Rows from block 6 of a small image classifier, named by matrix and row number. Rows with one number belong to one neuron. Each number is 128 + 32 x the weight over its row's rms, rounded and kept within 0 to 255. All counts start at 0. Numbers have three digits each. After the name is the row's rms in percent of the matrix's.
After each neuron's rows are labels from the 100 images, of 14976, where the neuron reaches its highest value: "colour at peak" is the nearest of a few named colours to the mean colour under the peak. Only what is clearly more common there than usual is listed. The data: rendered made-up planets. In brackets: how many of the 100, against the usual share in percent.
# fc1: MLP up (model.blocks.6.mlp.fc1.weight, 512x256), inputs 64-127
# fc2: MLP down (model.blocks.6.mlp.fc2.weight, 256x512, transposed), outputs 64-127

fc1.144 075:176117111091084141089104137101122129115161147177122190128086100111106123178174133162098073106101156157120110101176130126156090128115157158173168133147117165141142125137110104166108177159100141
fc2.144 072:076089101120093143127115158152118148162107098138145100097054095136074133123064104068109190116136159107119138154146161098185106126136154106113117140173091124107103138109081185132158068194100124
colour at peak: grey (70 vs 6.8); green (26 vs 0.4)

fc1.363 068:193112139086160133129173122147174110102103168107150145080119153135089102061140126159179173145172126167133138155091157091076119154102119193109103171125158143080126086108066171084129139101176140
fc2.363 064:155135107160174108178093077081071164093131131085137113151102171100116127166124100146171136094120098091128141158115171075086150124118129079141091080166168166131128100133207137137149165143091123
colour at peak: brown (76 vs 11)

fc1.180 078:131145125080139075140107159147110138118109129095146131146133082137120188085102127108173124131113123168112170102150085156150102133138203162141117115141142152153124138159129087164103097152156164
fc2.180 065:138092106143139058138065110154116112154130167169128136089092131081098178091090170137129103082138092183157083160125194111135164075160134150135078157067156180129132155122163182153173115136174155
colour at peak: blue (86 vs 0.2)

fc1.285 084:159156132118098140144186155082112139094130147177179136100122174082156161079126129071122122140135171135137099112148151162068175136099137143135186152134146115160092082099161159082094113125138130
fc2.285 077:110098108115132165183151101127106096151163177096133113146125151155158129144117071162132172097138099126150158090088137152142113143145095113093088166118153141156133092122194086112126142065174190
colour at peak: brown (96 vs 11)

fc1.195 070:098122149106188140155101177096086109150089120140126094127124101154148107146109143101062070137174144125187127110107098154123118163185163138105146101075158174108101101141135136151106134163103157
fc2.195 059:098099180163142096100128119129109111119168082101167118103111193132164128088117140100079068087160176088162094183172149123166159113152097154188170164150143110150174078114125090077147132142125084
colour at peak: blue (82 vs 0.2)

fc1.305 098:169099135108149138127115105101167172143165151103146157180159113065109106137114198029143136106130210085146107079164077179109167146142134126138188121140063165148101183152179097104126078109086106
fc2.305 105:146118177121158122126107068138079131153137132108106096178128183123131078141103138150168140162114150124137126107078128088130149082073135092153098129123113153153134115154073135102152134088188168
colour at peak: pink (53 vs 1.6)

fc1.470 082:150110155136218138094150105111143131139153185106112067164134144132137081133090187076163148117103177154077135159120112182147169173131169087179162151098104145112145159142153148155052123119103099
fc2.470 078:111142185137111103124189114140083118150172165108104104143130179074147140126079123097154099117157129151140181101109148152142097085108097121148158141120106128146099099156183217145138094136153126
colour at peak: grey (80 vs 6.8)

fc1.422 299:180099141109162091162097146159140113188161167090101114119107100098110154120164171136097090123069186149107118133063084166131103083125219129160065104102123131060168163120154101164097088094117128
fc2.422 326:121109131093153152070147132134115168135165129079119152079097099122080143156097091142136176091137152054170110127152142142124105173168084101146145149172123125137099096118115121081079170171161161
colour at peak: blue (100 vs 0.2)

fc1.413 075:134150112126123085151116157137108096179137113171122097140148081058100103063168137161150061117101162141100126143160142140098192173170107105162127147098142131089121188117148118147086150090076186
fc2.413 078:111075182087129123140097093151157148108172142140164156120089130091116102128063142162134153113094126126113182108130174123107147119089098079133097072219134184164160163139131171150128161159128084
colour at peak: white (73 vs 1.1)

fc1.412 176:146151059072217102140109140172101112166110133135095125226126121126160108153177152176109113129050095171088108136102050125150097140135178186203071151109131107097178151089082099177116152084132141
fc2.412 169:117068152140109122146120092130137122127168176126061191065136180141173110135141082107115224126123096154129149121115101174082137101135159195154187132115134093113193133119111163130205158088130037
colour at peak: pink (40 vs 1.6); white (36 vs 1.1)

fc1.372 068:161106166144171125154067147135157153180106152105113070094088145129164060145190173149125079136169170125133121086107126128178159110104162143119092115164112213137153191123102100148086142103106156
fc2.372 065:074124172146076128170147166167188128147108065148115121192146168130083083178110166133171141131109157108154137130122174116111169164115166163135138074145157108137161086096133138076148122132160127
colour at peak: white (67 vs 1.1)

fc1.319 068:194089134108130099168099078131152164114116149174159149085159178143118133163086109160137119109094179164171116081116131149154081145127215122132087105113152124108092172076168097195110117122168087
fc2.319 060:148123156132072162162118090130134147135118041105175110121130125174099143129143103172164125159096113152123170143091103103099154078096125072135170142116171135134139147129093165158095114124128103
colour at peak: blue (82 vs 0.2)

fc1.274 066:169145110136120086184157140155132095092102124142164160173101134130140167130179155124077093099094080152134129167130098094129151098092171060158183175117145076091162171139164190192117177141164165
fc2.274 060:143112105160103127129109103051122078152100147142130168092077133169113158182154083111152094150099134099136115184159091083107145094196131095092053097084115171067111090139092095152102112139102166
colour at peak: brown (79 vs 11)

fc1.463 098:127115077064104134084153106103122118163101155136140105185184135103095131080121182147153102066087179135150124101081107159144132169183189132170094122104149118115093152068084081158150147065096117
fc2.463 102:107139126181167112154088121125061163149172114132139119096044114135154160175093092107132097125154106065096103170137088101140158123088164099106106148215103152147154138186142185154120147171189160
colour at peak: pink (55 vs 1.6); grey (38 vs 6.8)

fc1.257 096:199118078078147077133091122136127161132129155150116133130169155131072127140114174112128106177073189198161106130080130097147157081154231093123140185123123124088152147077162131175046097130152129
fc2.257 095:064119120136127099201092160098143110135135150117173161153165145116150111138103103177093179098139134123142134112107166126185177098126119146124086148171134168116075162171127109126133143145188104
colour at peak: blue (98 vs 0.2)

fc1.113 071:189137124166121142119120132117128065136169129091078173136174154162109091149150186132125090119100096120151159080116109080154092083147152088183164086121084093130109103119086082142178116086097100
fc2.113 061:080152115152100192134128110084195116138116092131091152083073138151087148073079128119117109098146183088091112071081161166095179063066147127110131162102109179117155161191153119094087110157062099
colour at peak: grey (60 vs 6.8)

fc1.71 100:229121107085189095090086092080128172105136136152133154162120137122131105090150172079115156169122116143133112108171110087102138164166132117100177162110148107080166123148103133138032164117144111
fc2.71 104:065155138102132134243126118144094120183077117152180125135150147087105118165096145129136036151098138104136136126141174078182168102053086148156092089123167196125109150109127111137175109129157121
colour at peak: green (27 vs 0.4)

fc1.246 065:154103149106106090083170153081091160144164190132101129093126166167173135133097188159114105121187079119110098168123153145175102151080131184130095105174078170091161170148089119171107164074166179
fc2.246 055:130078110076107162080068078076149084144171084129083128117104132120125182125144088125081177130161080125093169094175079153155174152152087101096088094149154150114157131109111089182071123182166122
colour at peak: grey (48 vs 6.8)

fc1.232 065:083131100155145073091105174114118159136118182134108089141081175087140155108100165165134125134132131136072159076123175114140126091151135069144116173100062166102093089170100135125131139134134119
fc2.232 063:079109118171121084119130104149113085090139112110131115099088107087168132103112139095092097129074129160129092152082124093145084145121177177156133108095074089161125130072138164111081128159133140
colour at peak: green (63 vs 0.4)

fc1.45 141:143134141163156103172145147157130119138150168247160134212063109093110180091143183125099114110114120132110092114132148164167161136123180115190134078113162070124143178072107088150118092111116134
fc2.45 137:140122136119101119109096124188117116187087106121183107099097136116129120216148104115153146146078117146117135165118109128126039123137145216176105137131177081091146120099141185174141087086184058
colour at peak: white (51 vs 1.1); grey (35 vs 6.8)

fc1.262 136:068116124114121129142173043113057108100120175100073154107146144142182117067131161106100101142133090091137115120128159153047153078104103170097105082055117173115146108135145100130129143119146104
fc2.262 148:126055190087144182136161131071160110133156172117117163146103097078077056152087189100106083120172202102113162086204135154144178120169091067086144169106165116153128136122133126105103105125087187
colour at peak: brown (61 vs 11)

fc1.508 070:125158122134154092117168179123096104111092085184115161106141098104132115116183134087115081145194177137087106101096136078110141099085114079098102162158072151173099088079096158135147077077113086
fc2.508 062:077079108145077101133151173180136090137080123073115115163149111144045144128136068167127158127102149158124095134083192162086107156081120157165076110064101171134118103200174127114099124097152163
colour at peak: brown (43 vs 11)

fc1.121 155:093126063130159120105139065155131122073140144076085182104120120119176076046149135127099096101165083093117103113153140151094131117155101108125112062143145181155106124131127139145117147137136088
fc2.121 161:130110178129102151099127185052178063129070091088090154135108126138051134117168129126146138077128172172118180101160120128168176100127142068123103112127135113150114157141128114148190081123142127
colour at peak: brown (65 vs 11)

fc1.164 073:124117148148183167118064124121105111175089174176106152156090094084086151141154135152119145155103122104135109129154141128153147095186101183086194135152158154081094138089116117166112180139083103
fc2.164 065:122077155090112078133100091145136077073089091146196171181111169155082184121149091161100144110129072122138155104141091128082171167114166165098159188098177161168138092162133119147157159132179094
colour at peak: green (56 vs 0.4)

fc1.60 094:150081154132170130080122152125190194150124170146136133082144139126133038147143194177136110145153142088167188130199139153094068172170132172117157136153126121165094128130106082163106149066103151
fc2.60 097:132135115098094113194089099140115096143127170110124132167112168129102163132183109179148194070147085102114133099124185170163144078092096140182105080106086144078065100168102095110164134112149158
colour at peak: grey (56 vs 6.8)

fc1.493 215:062093102169117163142211090143110138082134128105116150089138125152183159099103137143095115156148102082165125173159115118072149127168107122112127115104087141139122117153107148120131132142141097
fc2.493 218:111127130084128139116090136126120152160151144079110171110107086149092124142092136111124129106132154169117134120124070118163129178143155120137111141129136087139100137108164129170098112161143104
colour at peak: red (59 vs 0); brown (32 vs 11)

fc1.168 147:143146147109082135130130132102165140135084123116156135184159115141106102101133135097169127123111160158129161071161093137160100119132147112150131086105169109177137166086138104138101157112068089
fc2.168 155:089117107083106130161113103154033106120150126090101163139108177164173122052116132127127124200123129146133092137100047099120128124132151137141134143136172106100158143119143192136162106122168067
colour at peak: brown (52 vs 11); grey (25 vs 6.8)

fc1.360 068:111095072121090156115128086152145156104161192143173154166099078139152119159102134180163140070165105107072098134095160091171092083136147114115085116094174145129135110105133138163121098091144086
fc2.360 061:083179149108153137175179149106096116138075145125165117121172104160133118157089083067118222139088084133144083163104145124178171110085104143124094180085089139154150147118107141127192135107070102
colour at peak: grey (53 vs 6.8)

fc1.235 075:095121113144169167137155095120122122158163143098122171127156075127085091140167118164129045112208128073121126122154077112076096114170092154135135177151105141104080102154106127146134121159159173
fc2.235 071:150136082139107102170156092141150092091115156127125130071130071124113176144109065105167216151098158097165170094167103108121119151171096176167124099101147106102058132088149073133113125161104124
colour at peak: red (47 vs 0); brown (47 vs 11)

fc1.350 169:157130107101153106132094130169092156179169135134116095154089116133182103154164171132155136121074110135089111116099064150147120109141193149176072142119153119133164138118085113192089088112117158
fc2.350 177:151127099172129129121126124139155117144142179108127128132151153109140140137145059094109172103148098173113104100099094179147115129142148195188147135142108098094087131114136206125152170121156078
colour at peak: white (60 vs 1.1); pink (33 vs 1.6)

fc1.421 080:162159128074096156140096090149114101180080133139092131146127083089161152097108139134100077100130135095120157162064096145126113151099125107183139166076163176112091163083137079157122095091149117
fc2.421 068:101094157110083118125115119098097087188110110095184151109173178135106108127132056147120130110087112087108161100111141135130160111126142123174107178091207152106107087101185165109173120090098172
colour at peak: pink (60 vs 1.6); white (30 vs 1.1)